python train.py --model="encoder-decoder audio transcriber" --dataset="babble in 24 made-up languages, each with its own sounds, syllables and stress or tones, from a formant synthesiser" --train_examples=39062 --noise_aug=0.01 --input="waveform_16khz" --tokenizer="char" --vocab_size=55 --encoder_arch="transformer" --encoder_norm="layernorm" --encoder_norm_position="pre" --encoder_activation="star_relu" --encoder_head_dim=48 --encoder_fused_qkv=true --encoder_bias="all" --encoder_qk_norm=false --encoder_parallel_block=false --encoder_moe="soft" --encoder_num_experts=16 --encoder_moe_every=1 --encoder_expert_mlp_ratio=1 --encoder_slots_per_expert=2 --encoder_shared_expert=false --encoder_wave_strides=[5, 4, 4, 2] --encoder_subsampling=4 --encoder_layers=12 --encoder_width=128 --encoder_positions="rope" --fusion="prefix" --decoder_width=384 --decoder_layers=8 --decoder_norm="rmsnorm" --decoder_norm_position="pre" --decoder_activation="gelu" --decoder_mlp_ratio=3 --decoder_head_dim=32 --decoder_fused_qkv=false --decoder_bias="all" --decoder_qk_norm=false --decoder_parallel_block=false --decoder_inner_norm=false --decoder_positions="sincos" --decoder_prefix_bidirectional=false --decoder_connector="linear" --decoder_tie_embeddings=true --residual_init="none" --optimizer="soap" --beta2=0.95 --lr=0.0019 --beta1=0.9 --shampoo_beta=0.95 --eps=1e-08 --precondition_frequency=20 --max_precond_dim=1024 --one_sided=false --adamw_lr_other_params=0.00074 --grad_clip=3.0 --l1_shrink=0.03 --ema_decay=0.995 --steps=5500 --batch_size=48 --epochs=6.8 --lr_schedule="step" --warmup_steps=160 --weight_decay=0.1 --adamw_weight_decay_other_params=0
Rows from block 2 of the audio encoder of a small encoder-decoder audio transcriber, named by matrix and row number. Rows with one number within an expert belong to one neuron, the router's apart. Each number is 128 + 24 x the weight over its row's rms, rounded and kept within 0 to 255. All counts start at 0. Numbers have three digits each.
Before each expert's rows are labels from the 100 clips, of 14976, where the router gives the expert most weight on average: "responds to" is what is common among them. Only what is clearly more common there than usual is listed. The data: babble in 24 made-up languages, each with its own sounds, syllables and stress or tones, from a formant synthesiser.
# router: slot weights (encoder.blocks.2.mlp.router.weight, 32x128, trained with AdamW), inputs 0-63
# up: expert up (encoder.blocks.2.mlp.up, 16x128x128), inputs 0-63
# down: expert down (encoder.blocks.2.mlp.down, 16x128x128, transposed), outputs 0-63

# expert 6
responds to: /x/; prosody: stress on last syllables; /ə/; /k/
router.12:120128096089100143161150125121127092131113103116125125150123116137099109134139067134111124069119128186156135109151109149102124157137142155177132134133114151067137134105151130124128150105162122
router.13:118104134113104148096171168080121098126120160128128136095153114145115129143143091120134146128068118184163116161133138144136157172134117140155105151084149175128115093137134112120139139112164103
up.0:091128161103028130137143128121128094128127135136124146131142133128155128119131118105093192093089074130143126128127155130126128182142128145187126159083129131119187133089130128113117128123128130
down.0:149136136127139112128127116124083137143168102128128130101128133168095101114190141090131129119181104122126128139130133114145140106134092139128126128142124110128132082083126073129141127123157122
up.1:116128087104128095128178128141135128128105129175128130139116126128128166127124110101129096128200168126128132141128128135128126103140128128125137133113137123169124154128121133128128129136124130
down.1:114069121127144121128129091131144134119129128128129157128128135093115128168141164135128162116126095106172141128124130121114115124110102132165128109105163101109133119136119127138144107142191124
up.2:134127129127139124103125088147128121126169114139128131126155093132135102131113128126126146138128171108127133128055128126099128126129176117128106127132255140125128134132103128142129131127124157
down.2:142148138127061114147099165186158105189139122161129134089110123126132128189128111146152148135141133129170146089128124123131152134129128162118199132128128107119128101087144129107126111140128140
up.3:159131115133126129130128135123117131128150117131112127103128147124128170135133129128129130125128130140137156096128135109162151156128135128129133007130129122166123128168102136128130129107101071
down.3:106127130145182143129122135127125131127106171128104127151128115142128145134212116134111150123131063116130131129084133128152124049129111160125128197132137119126128107103076128126109113128144128
up.4:079122118176128128129121155127133140098138126151137153128121115147121128118126115173136166083122124215125128148124162128132128115170166174137128183128127125130121142123126116128128106131090128
down.4:128119127137128129153119051121124131153137155115113096100142134113139060126094128110112125127176139119117130124102132138155113122130089150141074130136138160045126069120127139173093162145134131
up.5:155138121168163127126127128132118131130125118147144128127067128137124198128140121131129127158115138121113151121130073109128119112128155153127128130112140163233124154126127128129177128131127154
down.5:077132137137127131105132152118150135126143128132139128129126119126130066150106158104136128131116128127096144099128124120171101181128122128115146124146114128064113086124127129128112112128162111
up.6:121140104127127063122128120118128125125181134103111126139131105139157095143107115121101207147084118140111133124128144141137118107128141150128127118115193109126126149141118161146099135124115075
down.6:128128129127129130138153127127193104132125103129110127066121144124104192101132121133145066112181128134151140135091155127117102149128141129117136146115044127164128134112123102132126128129144129
up.7:119112128061138128128128128128126128129128081129128089128112128128128128128128126128128128128128128128128128128128128128128127119074127128128128098229136127191202128128128128163128159128128128
down.7:151127127085173102125027126128128131146132139111128129135126128134112132128147128135126128129101129128126125117127127142128062171132134143112129128128128122029130143097131182064153129148129141
up.8:130128069128145156120128128134131123128126125147141130134079143133130120128209129125117132146128142123140128125128159151132128126130128133131127147128136108128128169127157128118166128130061128
down.8:155112141123135110129128128126123123128125134127028129119145112128145108127089128127128129130128178128129123102122129130127121053128129127063107072135144139157128144146132127131130118128127123
up.9:115099128202130130146100130126142127165073128165132137136139128138128138128122128126125123126132128128106143111100128174128137117126117130123126156137140127115130126126078086124124220127119131
down.9:077175127092127129124099136120128079132162064135115105107129121155123169077077170141143220130077120068130088127127113124120173123133129115127125122127128181123154124128178124113133125128146123
up.10:103128116129127128130159129104128109130126130108129129129118128128135136088160140107129128129110128120129255130128129121154126162113126146129081129136136151126127128110128119130133219110127128
down.10:094139129124091128112138104116125123136161069124132130126148107125109099118138130118125162197129150128076098098128127129108164107126127095108130127131124125114111141128174135089131128128129128
up.11:148121152130123126127192120133122139065127113128120129126132126137128155099134123099127141128145134127131194080113128127178186113215126131133131125128120128128136124128121126128129126127128130
down.11:129125087096128114125135114114105161137091121098126125126084138119128120129116128120114147129129120169127160126129182119000129075130128135056130107114139100149123122119127133100116111160131150
up.12:128152148130131124130157128121132126093129157123128130134106133117158129073103120126141128127135128127079140139128136083128128128174165128135125046102193128081143133125128129130126049128081135
down.12:134128111169151144170108135130132143128131087217126168125129157137129123158104126129128127077089140099120125124169128109157118128127137068200122124128121138091128098128081126171129112094133113
up.13:137128111101127128128110127115109119130119114195114117133128138128129131094128128127127100128128109199125156128128129129126144141051127122195176139128106128173116124124163144124126095130105146
down.13:126128121075135135092098128102151207115126125100184122131153146070112095134129139123128150174098093111125128146126118088128126116190135068140136095137127126133130137126130123129120132125128128
up.14:142126096131126128129124129131127126119131126129129042131129135122228114122115139217132128128129092126126150121119128141129120134128131171127128246121128134141112131126129159126127129131127129
down.14:127128168108129044128163104123128105150136153128077195106120131144121128121116118038124114137102185123137102108144129106144128125116151125084099124158143095126128135129154098106157128147121132
up.15:131128129123131168128162128154131117132168130142119139122127135129167152154127126013127125159096114123147124100104103118127125162126119095145138065129136127133127096131128148110128127124146085
down.15:121128094129196103131015094125129124166153111119143090127115106128127142116115126150129081104120128140126128133128145150123045124126142130099150157123120101141116149125128097127131113131130153
up.16:126128076133116131128117114094102159161143089118115132082154127113113133119134148103128151139129128213145123127142127153128127131118119094117163135085087143132126133095129140110148129116128081
down.16:117133147126124120155132193143152133130089151141171130125152136117142127105145160126106110102117130127155105131102143149118126128123125128121105101128128119147173066167075128128136153091129105
up.17:103128130127128139133108131127127130135090169089130133144140130130125131132116122128137115124127114244131134099129153153110122106111128138125112157131133098132104138133124131128128175128117126
down.17:128132074128107119137131120127116127125128128126128086093127159128126135131126137165136142126144130004142091133127128119133118136135144131154120128093129152136126130129128125071126128179130127
up.18:101110148128157143130131127113129174129110163127134124138080110136107109139136126128132128129139097128121128075128127132128123080127140061130132129102155141105121126128066114144145128170133093
down.18:128128136142128191132150139144121128121128128102107129104109158129131097125126086130128105138117120186107171105130130122113114141127129131142142131168126130071121128167153103159183084104111127
up.19:179128125129126138131219128135124193128113067134128128078123127167103135134133129128111123130149113198127128107126115127097127149121118059128128131095097095136124123122125151124128128129129129
down.19:063122153053130134126130125128097174128132134151128135055159139122162135130128135141120128128116132108097101124134129127089078122124128160135135161129126133141117128073129139156128116128137118
up.20:130128128128128083128128128128128128128134128128128128128178093128143128128128119128128128128128128134128128128128128127128128128128128128128254128128128132121128119128128120240128128128128128
down.20:126127129128150128128132137123128104127132160128121091135130128128128129128123127131128127233120128127127178128093128127123126135139160117104117128114128133129131132128129169129127135128115148

# expert 3
responds to: reverberation; /aʊ/; /ɑ̃/; prosody: stress on first syllables
router.6:134134137162098121132171112119146091148102066142116164135099124134074120135083110139129133099129167075089139120066156142149128135106147159109124127104105131105138110142151150120105156155090094
router.7:122111143138127136164148108171104139146093095113149148134100143155089098126092088155153076092129141087100146154099116107117150105117107136142151138128123146105116159145122150157101149152112067
up.0:107124128095109132128095120141083084100119129129163132094128114128158129128131128128144128123128121127183131145132169108129134113150127094118125120128001129133139147128174136125128098127112122
down.0:127134131125122123125125072207129100130058130094128128079127128161129191170154128118128129130108121109125118105066128129141109122125130135128127137157128127126138131129128125124143136116087128
up.1:134138108129128128161124126159128108121091129130131129176144144139075130144122135126091084120125052128128140129149209075128085127069128081128131060129130129119125126079128125128120130172113148
down.1:051128141128186131136127115128128127130120137130128113148113191128132128131146128125142113151122147183128129131128106127160126130120101132130129148140128074087128128129132104127135141136128149
up.2:125135129150116128136130128125111130159109128135131128113130129123128091128128128127145128112100025110110112128146126136147118128028144106138129255120130129115134128129137130126129134135129127
down.2:130108137106125131129145128147141123072146146129115145201138128122184128129168142123118054191128133168105127068088130093124155081155100130130098107150115127171139108195138128139127130129128129
up.3:129130125125126129129150126134129194130128123111128128119111151127124112127128051124089122120128128128121128151130133099114128129127129126055159121134127151105128126164148130128156148128128123
down.3:133115092132126128128132127088128025121134126115146052012151134140124128132112128126127103128122129133134094122128127137122106124128111125128126119159151128137126130121138139128146130126147130
up.4:135128114103082126101151126129134132130128093129127138193145074209127115129123126152139106129128132134131170180132099128131136128116126128068105129128102191130131099146113134128126135087101127
down.4:127135126131110123151053153125162101126097131122128136107127129082162125128115151128131091138113155128110129116129153130126161074130109132129128156111116130197118191107128135129110137165072129
up.5:131116133128128129128087123133138113113106115141128123145125128143127144120127067127186129060127092141118118133128128128144130128165129130128088163128134127124131121125108127128079140128117129
down.5:135170128127134124124128128127113171159132128129140127092128114127159086129127131128128079126080147060129128129125131124124128070128124147119123128133128032168141135136133141132126167126128130
up.6:178154152118097122134128125129144120127123133142140133112139128129130097137118128108129137126088181140126106147128125133163128150077128114126132128140128118123133129115128147113130127123126107
down.6:072140119139125128128128121129131127135128152131122136166089128130123107138125127169127118128130128129128114118143135128128135144129129177093124133124130109115182128125133077113128126128154135
up.7:035130128136147128128072125135128142126122120114144139118130128069120112128126128139130134131168063136128085127097135128180128163131133078128144128128124127131130088161115126127117128128131131
down.7:139130128112121129125126138128103115125119131128135128126127175127130138115139128114138118128096182137140133127130115136124131124143115128136123170178134079129119131129128121126104144136146129
up.8:128127126000119127128119141094091128137128118071122127099128121150124168142120128129128125128150126121101129118128137136123133127128124055116127180136129121093133134045141094128120041118124139
down.8:101128128154132127128122125157139108126125085124127131127121128128131118222132132118138120126140130126130126128145121127110127137047130123139128139129156104122135132131069128129130115144138128
up.9:166128145065130128141128134215126128112131126030117135129127175126131128062128132123128135131134127047128096129117165128121114128129164147125166116139127095042130125129151128128133138128133139
down.9:203131128128037127130131110161125126225141129127131116043128128125137128128121128122121131134142219048131119131192119122095132131127114129115088131116125125126131128177149130144127128147128120
up.10:128150126128129106100132128128128127128118140082131128083127128128130173086125128122131133128077133109128108128128123158136113128127128085077128160135128128128144125139166128123146126000096130
down.10:123134121173141128153142174131130144129130128126126128255127130128129128128129120129081120166171126152152154161128125116091095149132128115119123113130126099129128129109137126133137127236100153
up.11:157123128128128168154209128125106137125124080091120156122136085128117139128102130089087127134120126087130128128122156128070204128126119138128134099145128126128130128134110127133133129127166128
down.11:125185151128121136129120127122125135123124116115128079162129127181147155129140128132128120127114123128128132131163132123126150118103128123101128128120128128130111159127110098103133126128138128
up.12:125133094131181126141083129129129156114134092126129130127112144130138159107041128155130127170173059144127072119126130135136128118107086124124128132123130189138128155132126124116190146132128165
down.12:123129113153099126128208125126128186143130168126128132128088132123108038135128122126120129089134128119131078126124157099185126142125129128106121157125137041128131103129126129129104113141125119
up.13:118162124067127128128128128132063155123128128125076175130130078130128167117135127128102105123080148175133125128128126109131139126128125119137128126125129145128128125091171128128098065120123139
down.13:194108128149128125125113128130120141124128128105107126124128143165119139129128128145107129134090172126129129100163132128194113183128160145107128154118132110138127128155118130128221130145158136
up.14:075127128119118128128156113194135126124124125121118117130023130050124127129127105132147129128131128166128124124133126116128125164161086140127129112128133131157126130121128125138128128141140198
down.14:186128165129129125122135119117132126135116127127136128127111133128101117135129121128124129144112133129146128130104129130089129119169125128128190149127127131128127132137011128188099128118126101
up.15:128160128127128128128128137128128128133134128068128128128135139131128126128115130129128128130125128043126125129128148139109127124128128211035128128068127128095124143096120114130130125128112125
down.15:207128126158131127129127128122129092055123128129128072132168128108181126129093128129128128137108130122135132125137127134126122154129128124127133099129127180132128129128128105147161128132109152
up.16:051185126096124111150125132128135128127133138091120080100138159124077138117132124089129095128121127128133127125128124130128113128127131134132128107162128121114103144126155114122128127126137129
down.16:129125133125162116137137109129159128128133139128129128135127140106138123120116123130153136104126130128103108132151138095131131123153145131135130113124128127083125122130124128176121141128128128
up.17:219196173103116133126137146127090135129128128139163123108124127124132169125123140107156132131133128133127120129126118129129116128126123131128105128197127121178104119206120147129168085155098122
down.17:199101112126099137144074136128104123149124128102129091182128129128150128128132128128126128136098119131129110123128175154123115130121100136092111183139169118132120128070128128127128128160112132
up.18:127128128128128144064119128129124128128128128128128128128128129128128128165106128159128128128128029128128128128128128128128128128128128000128128083129128128128128125128128128128128089128171142
down.18:129127128129130090128119140130214167128134132132127104108131128131123129130125096130136129112119129154126115111129128135128127126114126141128206076123108012109127128127123128128128132136064166
up.19:129127130128030128128132128121124128128127118127127128129128103069128126217128127128128128132154041110128157211213141128105128126137129112128096123127125129130137128154127186133127128126129117
down.19:154128128145127150133127150161135128111128137128130070141126128131130141130130137104130127138122131127128130124127129153076139114138129128120112173128131106115133165162132137122101126140094129
up.20:215128171128126128125128128128128130133128125128112128128156128128131128128128128119128128128101128128128095110128128128023128107128148060152128128128128128128128212128128158128128151128128128
down.20:143131131116134128128132102121134124110120180127129254157125123135074136128128128129138128125100128162128142142129126129113130113124119188128190107128101132135129128127176127128141124106154095

# expert 2
responds to: /ç/; /ɔɪ/; /i/; clipping
router.4:117091097106139113132118150080107102134103109116118099110143164118147144103098140125125119082087079108122139098154137145097190101096111154172118150106136111154121132175143131124151142144157128
router.5:124079144092135130117105139129116110157108080113145152118104121121125081122117100162157094104097078109127142091100141153121146106106123127129142141099159137157117129179139137142114113129149108
up.0:125131129117199127126114129129117127156129108131128135115085135119128211125127073110136119107128127127114232128120171128193128128128128107130140103129187080128123123140082119128167123126187146
down.0:135136128138152126130128125136121128120212128085215150127111119083114099146152151134130168104143126120140131123119115130164151069121162123112097099121129127129127120127125137190146128128138069
up.1:128136189133076128138129128123199128119127104128128170127158085124127144128133124126106127046128128136130128128165128145126103122129164130213139130128123130107132106131131154126128182065128121
down.1:137128128122165130126103086127121138127131128125128129119129130132136117128162128128236094215135127124128101134128128131129128126128127128138128139128120128131129128131130128128129129128134115
up.2:100145130128128121129124124134148177124131148125137126125129207126134126130106124121130128127130127132108073186118149096126222143132126132097128117125128129160128123149128099127153138124195140
down.2:131123127128171131136127126128126092129209172070122126136118128101184124135063124132150128132120114129131128141129123113144109130128138141120138109126160122134121128128130149119124127121164132
up.3:079127097126124128122128114093131154124097125141122255099135109127094161123121162128128128128058142127136129128128128080139124128128155126122101123148150070124136129158123126125140128102130097
down.3:205128152128149128130138129128128127132129107101083124135123123128072141122134125165120127078131129128135129096124187129129144118128132131114173140126128129091130112077083128139128129131127185
up.4:160128128128181128128043129135128189128102128128128128197128128128128128106231128128128128128128128068128117123128141128128119140128176161128182128123128128128128113130128128151128181128141128
down.4:128135171129116116131128135136128128129123173129128127139133130128134126085127128128129110111128129170130128131111128129095088115135123128127128128169128128128137128131128086131128175128129128
up.5:237135129128127129130128124132128142107170129159128106102162171127127126128133093128128111140126131139143117129148118170129227127130141126128126130108127130130128126131110132105121153130086128
down.5:151116127128115123170127124130140121111129120152098141110128128078125188171127125125156128129121128082131124172128132070132119132125129138158140135133119133149098100203174097125128118129119130
up.6:089119125128120118134137131130129125132123130151123129171127124132127149130136130111092144128127142128097154128128126152134086130131126137121056128124129127132121164255121160114087130061122121
down.6:129116113127125128085040135117117127081151131136128152059123128143051128112125141127164116123136128128156127127139131121126143103122140126122162127131129124152128166014130073128184130139127129
up.7:125198141133121127128080126130140124206128187132128128109092121121123132135124123127141153153127155109128132097134128112103128129165128120132142128128144128128127169128120124128166241128155120
down.7:045129146125120126128124128166129123106079126117077121117133144124143130131167093134130134111129128079163125126131128138158132128099101124128032135104108126119126126166129125128121128135122095
up.8:127128129127126135155139128111129128118128102121126096109128128121126121129099124129127097166114128169129131128132127094035085128105085127118130099130106121125128130132125099121125123113241046
down.8:128128126128118134120127087143122149123124147130126159076150128096121130128120072111122137112185095128128130081133125157127124113132128127150183119189128172128147128156144103128139128109128222
up.9:128128115128125118181149107131130128134131084127126123128111128143127157133146128154128126159181121130111153083127157132180114127177140130115125132127128100061136037135116125117129114119120128
down.9:127135117122111127137132134174128160128105128143088104158244112118133140109117128135138113112107028128131118116127127135146115128141126109089131098142138126128133122129134120125128123172136129
up.10:138127128086130120128126130128128128120169123114133074129129126128127129118135131160152078129132123116227127197124128131106126130129151121140129128108103085128127077111133128127125171147133107
down.10:110148128144173128128124125128136128099146132135125128120134128122134130127140128131117173141132123129114135140129089100076131158133160101135124141155104121066153128110097128097115135163128194
up.11:139132126128130129128110095120101128121123147122139161141101129078123111134132128128114147121169129128160134128143116136133131128147135255149118149073127125132148143078065123131140127100116134
down.11:129102155127147133143139142132127125114123152126099104109134138127102100132143109130128128120129147097087079145128129130120109126128131000130128119136128097121094131157159106121110128125130128
up.12:138127198117184133126151119116128125077144074130151130129151041128143135128135135125127133125128127131146119129103128119134085126152089127126135128136157215124140104128132129145126169051127114
down.12:116133128126130132127122130129113137122126115131117129096121066119124128126129108128128130126109151099104146128128131187160110090164189132132126136127127079126132135122119128128072053212139129
up.13:124129132163151130164128141127128131154127041104186123166128106130131206138111141130128120120147114182128142173133102155128131128129126132129123131132129126075115118094070116128176133114121126
down.13:132128125133138131126084118121125129127127163123135140128123128115121122122204128127127127128128104129123137133129137128100121087125147126097128106118123126127135132136133086133115124111127128
up.14:128162128128124144136128122110129138114127111128122129129111154120100153127131128127128136124127128096086128116127102236130129128156128129030129146109168117176110079075113161122128135125129153
down.14:109125132131107124195127127132145074134128138128097115126094109128120148102140129128136126127180126130096107131138123075128116062123129158174127118185080125117119135127132128177136129118148117
up.15:128127124118119119124119113109122128131130088101122134130120063129125107219128131102136129121128119133128117128218150140126252113128126106132137139136137120128134148114163097128130130125130101
down.15:136127128129153131128145133172094148140129146127119139104116132127127117130157128103128132131144068128124127117127128128108078128128127132118102082128184127135127128131147199149112127127122171
up.16:161127131077126128107122189131171105134127132128128098128149128177131112140164128123095134128093153166152164123139129161091084135100128102130126148127112126136141125132131136127097088139125114
down.16:089110125106128114110181105128092130126129119169168130121160119082125127106095140113151107122169135128134128111132116228132127163129129138127156145177128128114085125146128117148152148134101183
up.17:128117129140112096116128128130063128127136129106127139127128074127128128124121126128128122131129129102130136138130129122151130126128138132128149145121143138137118141139127097126103141244159128
down.17:186122128128176179130128125129125137132111138134116129100128130166128126129108129128144113153113124126126128127128142127131255128125124147133144122134119116129155128099128124163152128131130129
up.18:126134128128129128124127138123130126126080129131132128128131128135128153124068128128105095123140155166128135130203128120125131128130127081146149193127128128127129128124122067118116125128125151
down.18:127139155141118129129128134112127131130135129148120141135131130144124126124124130139125115128093131140096126122124132117128138177130128125106125128133132068111118171101128128110200121107111128
up.19:169122111130124131123110129136167128128120077092112128128128118133132005101129127128121142130087031144128131129184088123127126155136133128197141127132149125145146154127081128125092107127128134
down.19:208128126102118158130134131129132145126122151143134128129154122127127126100131128145179131128127132128134132156133149102096255156130129125117163127125124113136139064129124135164132118198137132
up.20:186146128153112129120125147194128204129128128128128131132126128118128121128128128129186128139172129224128139128157138126070116128130127132110142121110086123101124128122142112123097127089121112
down.20:177134143125155128127130179115128115139136114111184072128113069147184133128134129114129121143120129128144129125164137148150138125108114129151088214141130108162139123086121125125119128128130109

# expert 0
responds to: /ɔ̃/; prosody: stress on first syllables; /k/; /g/
router.0:148114162125141124136120126153076155108079115112128128117143141148085095125119104139107093130145143126126164165128117097109138149162139094119141112149094104110135117142074100170098107169188102
router.1:140121102112155158148135126087082110135098114097137180135130122097151168115148113117100102119167126150104134093156130107119142128110149159132136112107120111088136094115102138108133118147142120
up.0:155130131084127126129122174159131148134125128128128175118129125130126154128124123181129130128027123119130132132115128095128123123123137126126128118128127144146125141126115118127127131132124128
down.0:165129126186124136109128135121128128157153116067121128201133130124135128126118129123128122128117128118121174126073142123151148151132162124127127125136127128113115154114118129166076129127190117
up.1:125176129129130133127102125128134130139129141185128106133095130130129118128124128128128102091128149136141134128130128134130133098130126130128126128112128128128195126125128128129127129119128138
down.1:130147101132137128126119127138048131133090117126121128130129134128143131128148127139151128130131143148127153121129130181128128111228124132114109120137126131128125129128193203154117129136127134
up.2:126130118130127117130125130127128111122128087058087101141131126117126136134116130118100126132100128101141077113128234124119128129130128136158128125133136126127126132128126130126130128132110129
down.2:133125132176119132131128135115091127085108159122050124117142129129125166105129125088126141113128135127071125132125125128135128130128116126119129135115124131133131176110128140126137138079105129
up.3:129127120133101129092128149119125125138127133142126126122138122138062128159133129131152152195073169124134136129121148165129149116129111127129079156135128128151124119150107102129070117141128073
down.3:111102115133144135128113132122125126114139134075103129118127126098180130106152130103128124145226114128129109117134131133122135138130139154130126107141095128131128148156114140140242149131117171
up.4:043133095109128133118139114120115115100190129067128096128121128128129104114126195150121119136128126126126157124177131217128149128128081132128127129114129130127139139081107129130112128136122111
down.4:221128113128142126104117137122129222125116094145151145162143126165114122123134128125127131128129179128128125106123128062113072145128147128140130108150156134125128082072127128130128146129127126
up.5:166116129127128177129129124126133132128053125112128133128124132106132131128021133147035121145128111135117102195128123101139246149134128128135128134128121128128146129129154128133072147135123113
down.5:144109120125131130121253128129126114130102078126103111133149144151128133112126129133159133128124133100122128130140124129127106101128128128129149123128127131128133128120145172128005128130148217
up.6:177126126091118129105124128086159139152140127130149128121130055127124130135126126123128127128245121152136173125187123128123158126122105132132119158128128135129135124134116128123139129113128129
down.6:102127120127127127145128128129125128129117126127130125120139145126133057141129107129128092079096129123098127124155128108126134126130125124125122136131111114112158135129130130127121128127123149
up.7:123133119133137147082127149128126130066130178126128128126154143106154153128100128066126134086127129126129127127128128115128178133135137128127126095118118111145129131128145140132129128132129130
down.7:195128146120164129128096123164168132115130125128124122128129109120101093134129128142131128128115130127126133119128128120121136205126118115173117099118137127114128126109128130130114130177162128
up.8:128215128089123128128128161128128128127128128128128128128168128113128128128128190128128128056128128128128144128128128081128121128128128128128128128128128082128173128127153203128128128128128116
down.8:255116124128136124128179125130129132127129120112134125132134133130170093119117129126128086115117098188130146101128133129122135127129122121127170130127129092133127120128129131129134130132125162
up.9:155171129118129129125136127129119096146116128095126128141144009127133165153125138133128117085130115152134088124121127130138130137110125255128127129128103094129131137103127129142125124107111140
down.9:073116148126124162145136150122141192130095128155071160064073118121075144121134143127110130118134140122127144138128128126101135155128140078128129126107128131146132127122134128099129125129131137
up.10:131116127138128126128150118131134125137059095128129121121163128118042129128124128130116128128122128127130130098170128128123071128128138100132126128128167131127128124131255131129121188134125129
down.10:133129128089124128132130130194186128131134128113123103128126156127127133156109118083120072048157128160136127175076128120126130134129112115055133138167128112112132129119147130128119150126128128
up.11:108132127137124112126136126127128127111126072131126194116108130128109116129124116128128128123129097126128146118158130141124127129113145133039140130118115123130126128129152112127106133129130019
down.11:137229128127136131199123102148128241148128175131129096156103128097136133125119128133154151128128128133128129131063124086128104124157150143183137130128125127075128106129098116129125128127128146
up.12:110193128107120115128179128128128128128124128128128139128199133128100137122128128128128128128127127112130125131117128122121115128128131117128128127128227151128127128103126129128128244093124128
down.12:156127119133094127127128129121127123126131072129130150128127126128223128128131126127128125116121126128130130136128131129129127152127145126123134092128113116131127122140133127135132128123128128
up.13:106107120122158132131141125128107126108154109129131122147088143131125119136135128131108117127126124128127227124153144128052119128125164250125149116123148081127112125123126145128117153126150088
down.13:140128122121135128120121104127110126134128159129143111129109031137112137133134128160160146147081112125134066128151128128142038128130142122136121127126133189075135130133127136060130130127142107
up.14:146130128137127128142136127142143140126122202032128128120058134073128128144126159132191127138128121128100124119132128152128183113144127146128127128092129146155130136101120039122189131134132105
down.14:112157157123157105099148126135118095109143122138124175143130150222153132132144144131128152136113128111140164090161128125134129120107123132128131109137137129080125126126100152133127108129125130
up.15:129132140127102102100128128109071128128114122131125136102128140132134113133128169121128110142128155162128126144139128145043134124153127146077110213126119140130130126128132129132130164134138134
down.15:126108120125154128130128131129148133086161093124171130128126143128140148125128161131148102131075142129132127126144128134140105122089130119103129090121158179128128128127138132123155129110128186
up.16:158057037128126172124128148160146128128128127128172128128128125107128133128128128128128136047128128135128128157129128128130120164128128127128174129129128128167128128089129149128195110128106128
down.16:094127127141124116130135147112131128131128128104096105148024165130123150123119127128127153120111131168168141130115130070120148118122128120095121135132130138124128120149128128125127123125124174
up.17:130128113121078060132132119134153105135123128126127129129088148134127137130175143072127128099127128130127066129130128146091133129124133150128106129131128122127131132113152127128122100127208130
down.17:183142167127089147126123120125128131128129113134116130127164128121129197128132102125126127103129123120130160126117129096177126157158128082113133120138122132128132135132131128183125137151098124
up.18:133127128128135129128125129128128128137094098136128118128123125162128153114130128130130118119036133121127118128128128127087139128128129154186129126141128128199088194128110128123129129128130104
down.18:102085127128130130136116101116147117105134129090138128128138117135128166126100120089133137109170115131128111098101128128105140127162138116134143132125142109026132128122146115123148139193096159
up.19:128137120127133074127121117135109123134125124168129153186124104233125135154124136130139134128128129060109126125104123125131164096124110085095129126128127139128124123124072127111205090081137128
down.19:151163105131127097075178125118137127137126116150128122168129121113128136127085128132127075148077132133144126124127127131130127128119111180132077126128129139132132138128147118141049128182125140
up.20:134128100128142106129102128129136145128130187114150110141115160112121136144150163152128128077122127130133174130110114131109125094128156230128128130137127104100131135083122125130106117133130076
down.20:115125171075143152132169126079132100130106120131070173123112158129129128167128091125130178176138109126123128187127125153130131195128141117127105131126120134116159141167128128127135110077131133